python train.py --arch="wide_resnet" --model="image classifier" --dataset="seven-segment displays showing three digits" --train_examples=195000 --image_size=40 --crop_scale_min=1 --horizontal_flip=false --cutout=0.25 --targets=["first digit"] --num_classes=10 --norm="batchnorm" --activation="silu" --depths=[2, 2, 3, 2] --kernel_size=3 --stem="single" --avg_pool_shortcut=false --widths=[96, 144, 208, 320] --mixing="cutmix" --loss="cross_entropy" --init="lecun_normal" --residual_init="zero_last" --optimizer="adamw" --lr=0.0031 --beta1=0.9 --beta2=0.999 --eps=1e-08 --steps=17800 --batch_size=192 --epochs=17.5 --lr_schedule="cosine" --final_lr_fraction=0 --warmup_steps=3560 --weight_decay=0.2
Rows from block 5 of a small image classifier, named by matrix and row number. Rows with one number belong to one channel. Each number is 128 + 24 x the weight over its row's rms, rounded and kept within 0 to 255. All counts start at 0. Numbers have three digits each.
After each channel's rows are labels from the 100 images, of 14976, where the channel reaches its highest value: "peak on" is the class under the peak. Only what is clearly more common there than usual is listed. The data: seven-segment displays showing three digits. In brackets: how many of the 100.
# convs0: first 3x3 conv (model.blocks.5.convs.0.weight, 208x208x3x3, each kernel summed), inputs 104-207
# convs1: second 3x3 conv (model.blocks.5.convs.1.weight, 208x208x3x3, transposed, each kernel summed), outputs 104-207

convs0.161:110114128139091087148117134121119161132159101173121121099098093170136150130118112150158166124141047125140101107148163119115124115152121138108097125115124083091180116107143151108117137090132098143123096112128133132133108118076137135142135124114108088118102109140094162111121074138132141131138112140124136157146148
convs1.161:149112124099132129120130114123096109115096125118140173146117107097127151102165101100080094136110133133101129119108114088155160091104078087121102137124152091134090122085137110149146148112114093137134143114133161112143083104170108108093124127132114115109169136150116114111108130142133136101119089121089114100086110
peak on: surround (97)

convs0.160:152128129115092183128089125099100111138108122096129128129081130138087111150114134116113097077093177134151131083148118144129152100140136136097144115143112120148126113162143112108134124151120106111138117096113078152170101113077147137133112084131094052123142117130133127125108074142127094090148112132130121127123107
convs1.160:120118148133122057092102138130097111115131139132098173176137133133099122097136108132105092203152093164131131137090121135140146084103131061109099126127136130088136148069105151130136136108117130118150105173139141153125115107083127116085130130157095154101155148118080141109113140103124107121160123129089101128117127
peak on: screen (85)

convs0.33:105121083077146095120088111136134128125073151109089170143086121138101110085133155099117125079123098137086159132155102138172132132134083117174120130134076144145122141108128104139119111114139090118138136141126098065157139143109115117076122140151107097110149125152124120114127104150103139122147110111130114114082135
convs1.33:101111148105170169171134124149174148137092127180107117115111109172132131101072112137133130147119109127140089122114099104147120122125149091097101142095139095081128096135136117171137120106128129137118106123080178128131093174084135127122127151114139152112151108143135145097132180132119133146137118110127129111137073
peak on: surround (100)

convs0.15:107126117150107106073137111137116118106103138144137130118167105092162138104140140145118150121125115140125117118112167113156136123142144123118099145118110143125124148073060139138118142115124096130179196094121135130154110168095084152159101135155140096104136139134126116140088106108115112104156119131072167152115179
convs1.15:152096120109142178138117118118163118136133123140169107118129129160135151091082084141114137147154089142118139113095115138091108094088142151104117125155096095146141133220151129126143130156121144111127073131151139149123158130175116131116152130125113163128106095127149143108112107162104087094096112124179130128140123
peak on: screen (73)

convs0.71:141125097121156126097121103148120157136078117093124140144168107112101117123092061153099087098094111098124127158157107089147117119094120108122097171137066130150152080121123093150120148113107128105122086140118095098130095129104128150106102127116089100104117150142110135141144106120088127067101106122122110129088132
convs1.71:098097131094091120131108123128114114114154124139113114120108148103133154125146077122118147167166103121124128156113132080114121073119166089110115063128116087052149103122135151126142076117100104106131095126149128146139162122078105136142127111131153147132115088134139119091112120144088104150135151147080107116134139
peak on: surround (90)

convs0.76:115114136134125107125098170183108125142097221108132133171173120110145126133161091137134138129104124096120170081126115110116159116125122129120111141143127116143132105107138148135148141167152116155129152126074128124200140113087142139128145126188122142106141159167164132125123135093116097154162117128095136139138137
convs1.76:122120131097100136109089112084149116098118045150089128092125122095120079113105137137110135113145151098162080106093138109153115117142129151145140128095097149157154189166135119126135149126142121120135091102086163149107192127129147120116129179084121110126099069094078101128115107125112143119097115107132109117107129
peak on: screen (88)

convs0.51:084087125115114131161102146106167137117103099107085137119135137139117138099114094153107108104094103134140136137141138112091153105120149140143123118113132137118107097167164105118099050155078121092153108129116101106128104135142127134137136104105113163143103077142139103125132142142087151129147110128120113103143081
convs1.51:178115146130155101124106120134111147153130131095135156128124089091127134111121129083129143109145156124094116118128125090146089152153106145118147130128140142103129128186105148115179150101151120173119124102120118142121122100098131137109122099120138090095173157121097116145127059073120077146106116167101128141076154
peak on: surround (95)

convs0.202:130126114137124154129130098105089145115125115109125088145131112135110098138136123135119129061118119119135106145127106118132134074121125114100093110120114110137117112127108137088126143089156136130116136127129111169131180136088134126112143104111128119098076123130074119105123119071117120130116111123101130160123143
convs1.202:122131153112121151150057113177117181135131128130107087146163146098140120128169108122091115136131132112146137147105091136125095128110128123107120099134111134136101135149146138142117103132120193128132112126097135107131138196099156160092126128146136130161099141112144127133110148103134157123126132124076129106130132
peak on: screen (81)

convs0.75:118113088147129124096135074130087131123117124144135143121103130116130127124133150115089123066133165094100130084083083106056139125169130145109134116155110110133112173132115153143120155092101095146123111121113165109150153134116131136093125105117110117124155145124140103108160115146132110187097120142088073121145078
convs1.75:128113136136153170087102128133088143140117143153112108137098127112131122141141105140114107173116111086109121128125108093091116156144139086117104116131137140109080089143163114151107167148110111132051090100103123128095156125183102079117143176145123135112103178098147149097096126121120128112138108107153117112121131
peak on: screen (96)

convs0.193:120145089080101129125159090089133168130148091120128116087136144081121160064102145156129129120145102147140138136111159134104108156155094104150144106086088120100144136117119149137130139114157142143098104171182119147107119108133088117142150118101100131132115061131117132140159140127122139153149094139140126112112112
convs1.193:085113102155117145090080124104100117137128061129081111077113112101122121115134121140116113135104106150081094116100144130105126093112123095132130083118122116111153116108114082132067088126092158120122133110120134079129141124116148106137080144108114141137147072120130120075099147135117101114139114134118136116096079
peak on: screen (77)

convs0.5:126162152112142140151083095127108116130121145098126147151143143085130099144109123132143132127121121120110075135139138132130115106102114117123125183145122141107137115133112159117125155134103112119131137138124107136109124144100182114120155125139079074129147163125098126123099103117135112089125104098118132152088184
convs1.5:101124113092159160084127165122131155132118111126139084088129145141136134142139099102090140147121104134117141162090106128101159083139133106112093083117145080077145107130153089156075114166140142133103148114150123133149144157142088116143084157103117147106114080167181100102081100133120118122143153133119123120148092
peak on: surround (100)

convs0.25:161145115149109129104106116135099136124093090114129142122109112085125113111143114157125092102112119132081111118056132104111130110093070082109132151111145121135125101113125128121092109133090136116133098118112116092140122109133103151083094128109094184113162136138119136158127167119118094130095095142134099129040123
convs1.25:151133129105144172144083143150125122163144120154146115117155152149123134158137142134149142101153145155144115140198124134135135116140159154115122153123159140171164142148142126132155151133116153109129145157165135126143097107081152150121121123138137060155103130139163169151155099146144106142151139137158153153143129
peak on: surround (99)

convs0.136:146115131109161126101100104088109131119125106124105147113128100079105123100103125097082102091148134124119106126102088106100135153122100114121118097126099165116107115172116117105165111111141082134142154146094096116140115155098138138060126128074112094108132109114150070137112115119112102108122098138132157105113117
convs1.136:125121116125094071129102114141137099152150138138152139106129146156130123155141130182140151069153135146116130121149177095149137153129142143156139137114146110132148132047142140118138098115122131119132134163095136088137102090070124126159143115143140050138089162132123189127109093074114142133163145121131150131168155
peak on: surround (96)

convs0.53:132125097142117127100141132143113113126137130139108127090154127132113103088121142128135140157134094121137133109093123142108103125158120116118101133074142126112127121133099093126101131112152141153091137126135143146112114094131108129113124147139104143148078147132120134140121121149078104141146113125135119128137065
convs1.53:111097117167158151071090113110150108094093070111106158130126085114094122098125134117079103140136131128110113100069129121109135132145101132146129114144138127129131132107100095141133106121132157111114102098111132080097127123141121082113051134092123132096133116115124100104110111120110115103093099112107136099081104
peak on: screen (87)

convs0.56:117115081131129101115088113102125101106071077140123139121116151119112130073098165107087101113100135104091121108080087153079106173126111129125123147134148106131130122122088084141145091140125107137144107092125102108113088134108119135112107115087114114099108152081115091134127117129067116091147075103140114087110070
convs1.56:130130136115138104200146135117121158118134115153173105126089129095112150123101131133128138165143078128096101100153121105167133103113119100106107162119118112150114096129151124098151191123102135139100118083118144128135096120103152105128126126109112098106127154108145110080112130089128157125146112115162134114158129
peak on: surround (99)

convs0.55:121136140122091094154129100124101163117137104100093116113130150130102111127102107131144090077129134127123144092131108138130140107091122131074106122125093103110116130114141101061113115157135099114127113143166110096155137131099146127107154105091126121118130085124110139104120114140125130100117141099150124125109108
convs1.55:153141136119123104121136113126169104096144128137157128100113137110134132118128127117120138123131100123088127151125119147174146129138133144160136145137196164111106109099136121098131145148143134153114145120086133159150146121104132100172149142133143086078108102136150137105112150148139190144145158165117115132138146
peak on: surround (93)

convs0.77:114122092109109138108101129121118090110102089127111117109137117113150143086131080150124108121109085107151104105083142087092133128108097061114138146125124116092134110120103088101110105130139133129157135100109114119123092114118113117113078110116129147136107104119106122142129126136124075109119129127112129122086107
convs1.77:158126165156142119137117133152129159157135150128157160141142133130153123154127153150145142117149178131142138134159132138156148123121140181149158155153163154192132131156153155150152184129141132135113106134154147162134139126139125156125170135112124147147149161137127163145154145152146139131141142144159131138123161
peak on: surround (98)

convs0.46:141148138083074081133156125141082130094142135103141094106147139119132134112133147129144136087121132115171128101109071129116116106124120089100134144141112101127158139103145107093116113112125092159113147123125126108114123084126118123146124082142119123140104139147105166141146141121150076132108144107089124140125161
convs1.46:156126146170135135125121152126128174135136147131164145168154169147140139133131136145153096135124162153109147118146134132145157130152150162181149159126170140165114137156120148174133139145130152134135144141121147155150184164160131122145152140141130156137158137139146143130136116104115146149157135151188136084137123
peak on: surround (99)

convs0.123:104132131115091141129090129143086134109135143126104118137154121143160142135126135144139171113176117101137147123113093128098126093124146136117130092157096089094147145133179116127115112099163127138147110119126148103148133105104117131131147109141161126130115079134127166139143106113103119151111113154113141137177108
convs1.123:130136169138138119169144141113084165129161140131109181114129144164100147128127170149143138116140150129111166137143138144177130115125130152170134122132108118159138135160119137141158149125115163107112134115156141142089135129175142121157133102118150146137143131161089162124119196112123107127150123107173112156123142
peak on: surround (100)

convs0.92:137108122126120177119135101100078150129095109120131137109094111077100112104087132140086084115120145120133093104105117132095098142117079135109127087139134139140115121168081089148139122108117109120109086158102113137119135140108119116074141098108113097105135121092137118126103124111141139083124093124174122111071104
convs1.92:131144123119103048121133154144112087129154115120109123098130139131133140152144129139132180126132122140134131119153137130139147116153149149129133122102157143145167124110151109074168145131148080130107149145136140090114120038096137145137111097150132105120099088156124181124134088100120103155146153162151154145166145
peak on: screen (90)

convs0.186:123125147068085166107089099155112166121126142128152110145145123110174114141099106148140111097138146146117150124155138116129129116124134131094131088165080116083132133119156152124135164106140123114119101133111163138169127112106144143117168122158085151115134095123117153122130116103118129151115115146090135116133124
convs1.186:159099137133136151115122111124157209163120115115184127091133114090114149140127097097105139099118161121087124128085127115133134137139130123150125138115140155139100132144112084141104107150130115182132130105073129182175159109137137133134122169126145091094133141133155097140101097137117107154126164135096150134115128
peak on: surround (98)

convs0.60:098122085110094124111110106091124107132100091169109197131121103152126126070128123173140106147117108110135107090106166110133138176102086099102146181118110136124122121127084132109153100117160092152147142110096097079112105115113150140145112113104120135131161131132100131136131143130092095132130119134135145108096071
convs1.60:142123149090188135159111093132145154134128132102171141124115102134141128123105130126132135120144131135106117109128094136142154107094150142097148140159128122169122114145103098157123170094140101089103133139117150151129122129145147137122126132142095101120142103132079115120118131136143135109129122070158112140103137
peak on: surround (97)

convs0.157:154120091124169140097094060119108112130098106109165149121145099098141135136125118124116122086117179105088112109120076124113099114137072140135112117157110117125142105153106138164125132099117111118112124104101110079122071129089122142059116118098132097079152153119111112144119115117126115087111073118139168123092132
convs1.157:138124121146106081141153132146135134183142159168118099152138121160132139147122146171133120148125117139161156086144121119171126172150141137146139110116128116093134137161126126084139108143161145153122130129055127114101132097115076122101125158122130087108153150129139153112148163132150115155140124108176128130157140
peak on: surround (90)

convs0.49:080135155074140121112105083146176157131090116152107137129130141097150137110090120147121110115109150143113114166123134127114102140090122127133130129155127154136129144128148147116148129130107068168108091104094117100098115122086118114152163125106100113115167123091115130142115150118111172116157143119112116136133175
convs1.49:117120130098159104119114107106108134143144165155132113142135101116135092133115134133136113102105119100136124107101130127138123086070117087141104145159100100089128126113140129104116113105134087121106152110068127097099120117082128066153118169127111094105117168143113141090119124081128128138139114095117131119130128
peak on: surround (98)

convs0.144:141112113094114152121105125153103162128082097124114116144121129061135156116117122129081105142103123146126137123109114145086124143091115097065158152117109152119150125121130104114127120143129157136110091153139122135148117084118115125097119108134099203118122136121123107102125182146106132121112103145112108125118113
convs1.144:135129128133152089152099137127134151149168144117155143119146137139133150134129146153156129070134137131134129116173146146160148143125142164162126170145120138127146155148138146095155147126134125117141136133102140172140121102088128136137149120139137015132130133145154159153129073144137163136142133125162163127154158
peak on: surround (100)

convs0.41:122130074137115135120112081137107160129103121153131175153121125078087117108106126127111113120138134131131116109097115115138132190115100126109131156145157124141120126122076120126137097140157100167112082145119104103136075115099183117091125131112086124137132161123117133123126163113083122124129112149145104141043112
convs1.41:131125139096159137120169109137157116111147132095137147109149069127145074120117121110118160126125110123098121136131112114119136097097107095106126126117100109090153112148122128146110113112132083080110120129114182153135094151147108105097119159127135112103143113144087080092102138134148100123155111112131127132080170
peak on: surround (98)

convs0.9:057132122088099132091139146102137143117138084144092161088095083125110151073146134124130099151139109129127104161119133141129139131102101128099146118093085115107148170156147122133147101113122138105138151149127143124142105110145100135081140094101113159122143083150134134114144138133104109121118108151113127107124099
convs1.9:197162118087166172144108136136166167154140170114140147137123101092128148152132139122125129073116121132114128133106106153140146134122136137136111146130147159140085136129139070136129153116126129123131130117106105118127113155165149108134108127104138083100112149144083137148116086139129147115152116118171118141100145
peak on: surround (100)

convs0.159:132102090126141120089137099100135133130139094118133115115118137087109146105124130122131156121109115113117132126089112110109109159122089129122106167124145082123135147128084107137125133126094095158160138091135106086124145121136112132088064087088117110128124113140147144131121143109168095116124069135152096122105109
convs1.159:123132080162110109107133112132144098137132097105120104107124113123108139111121141108134131172118137127147081153117123118074116120099122126153116085111135103117159135136138109152095087121122136101138143154143114142134116151123099127085131116118119090114139103121125137103095113103128122119123094103093124140144137
peak on: screen (71)

convs0.37:136119118094052092133121147115104131116147106137131125081103139149145157116133139148145118082109132125152117121143142133123123103159133135119144124124111143084142119139150140121125125123105112115080146107102120074135148135077127110132126106100134110140079111155105143130106114107140120117147126136040147133129163
convs1.37:131134128120133100125118115144125116123144150134130124145135126108132127154145119123115150120147151120088143136110106140125131082126116137128129117136129105146106125085122095140119141104135086114135139133132122113128128092090140133129129137152125108121139133131116108126122121135133133120143123141052116139121133
peak on: surround (93)

convs0.105:126140068132072156080083125108052124148113122120137154129147119108117104137130100165118118095108132091098135112102146117144136126092087116074103132144103119136152111132112091128109121124130115098160139074105095076145133062078123145150089109101128090106113165152118124141120097121120118110126108132114158146085124
convs1.105:126147108148184117129144107111113132166135082106159170094121121127129141134147131150134131133114109140098132099106127134133139120150117137134091162134117164115144147115112110113148117121127110118170139184069136103146120074087104144127066081130119103094092105109122117143134107071073121121127116103145100102128128
peak on: surround (91)

convs0.192:101114089115116124101111118116122080137083094141126139140114123116134121098127106154123112127117096084135123101085136114082126170108073088110131182130110131135118114119106079107130118140164134145147109111106103131125099116125136119122080141113118126127141124101118123130095106143090111115132108112127121112093074
convs1.192:144124164118120125149149131125151152166145141127160154129128146131126118154120161129144138129146164116139146120172121118168149147102140177117160151150148164210155149142157141096150199153164106087107118144144162173142116102146136149141162140118141107160138122119140153152120133147153120133137132160194135126126165
peak on: surround (99)

convs0.102:136094091131119118105110127106113137133085083108118107120112100090101132112130092129136088142117100115103102109123134104096098164110068116119111123113105133133104092102102108138135138112146110145123095109122102089125149106145098119107105098112120167108135136082124140118144163142085131110106096094148111092057118
convs1.102:129119114139120136117112130148106091094140136150138134147138167138109111141121135129119108116126147147141133111170141134129179152161159135129134123125147154106175124115161117108135135141120144146147132127126116119141107119078137135155155144153149092145075121134146138149141079146123138156125159141140143140187115
peak on: surround (97)

convs0.81:103131150077099136149107138105118139132128060124085141090127118141136145143074098120124102087111122138079122117122140143145130123118135125106154121119079140104103119188139123095140089095149141075128096144085134119129160117061088128126141088084109098091108142110121136111126106139090116103105134129081116115113100
convs1.81:096137088030148151133143136119119117117142104120125105122113118116170127143140135112109125147115104131095101118119131127111138105103119128108105136104098117104162147112138109115129120127111119112143130090152113067135050178143081135146085115128120118100146092110111145135121173153117123098128123100155115122149129
peak on: screen (94)

convs0.173:156132121074078161123122146125149147096141120144140094120117130149105139141124116121126121083129139125141127128131146120112148069145142137125112132134117136130140127097133108062132119130145136138106139122140148135149134154076118126130107099141126124126073149147100136122121128072143155128143152144069123170126142
convs1.173:129146124132164105168115114163091112125150123149104091121142160104146105107169119131121142172148155100099140108119091114123119145129138131103109135129098137096138133125156107072148137124129146131140124123148118185107169137110128117130151119136122126123124131126120122142138176138136116124146126118032113125162118
peak on: surround (90)

convs0.169:102132146113118165124116149163063121129149137133070094128146126165153156138141109148168117072137100142121125103112133130133137120151146111082112130110099082092123085124140132140096092113125107141126133127118167140146140084103097135139112117136119107138126158134140144129158136130107079149140143122119141121122129
convs1.169:144126143118131156077077122104110190151082135143124128133123070094142137112118147117078134135120115143123113130093109130098104120143076144176111138133129137116104151127106104149148165099130139148111117121143123121118112167124093105099101135114103129098115126124120092121124113078128117120119088127162120118089129
peak on: screen (68)

convs0.204:114092081108152148118118101085138112111083092088112133114138129069109125114075090141113115131108102091132136105108120086105092156114108090125096135124128139120114114092095084110092134113113092108136086099117096091114074147104136132115094160106109135123131146098096109120138122128097141095084094118147091111072097
convs1.204:134128132116154123098143126128151136130157122127128164126113120114160116152134168153130156136184146137142096110127156111154115071093162123115107127134143136122137131150169125132151126127141107111111143146074126104113103161064107122129127107133127028146079139123100145149119084124116104119123131159077134149151155
peak on: screen (87)

convs0.126:121128126125085068155100116113048109122136106138131150103118130096137113113124149126113107035133134104110131121135147136143152106147140121114127103129135080131123140084120087138152137125137117122132118121122156072130134107060131120150131130134128036122123107124119127109172067125151102120138144144124111128123118
convs1.126:143141135084099099124131111105083073148099108126163109142132103121128130103151113146132162112127085132129105098120133100113127108117094140086102164123105120115134132091147153088129163137161082115148114113128133109128064035135152111142119108137143145116120117142110111111156151058132130129088114147140109133117136
peak on: screen (67)

convs0.66:130111116101128164134162141112107128133097107087119131122101096085095112094138119104102135122114119123146133142124107138100109146104082115115148121106141102134147128130132115139135101132111160119133099135145101148105122071179141117093099114106135233146139116123135110127155204126133073135115097143152097110114124
convs1.66:151141153151130120125078137125134158132149133145145132135158151151139141160127134147133127095150160134130119116151134130142152135154155134129109140130152142135131129152115137134135107117151115124111157147070146094145121162016128145138149142140118006123126157129127134130121061116106157146137155148089154129135141
peak on: surround (100)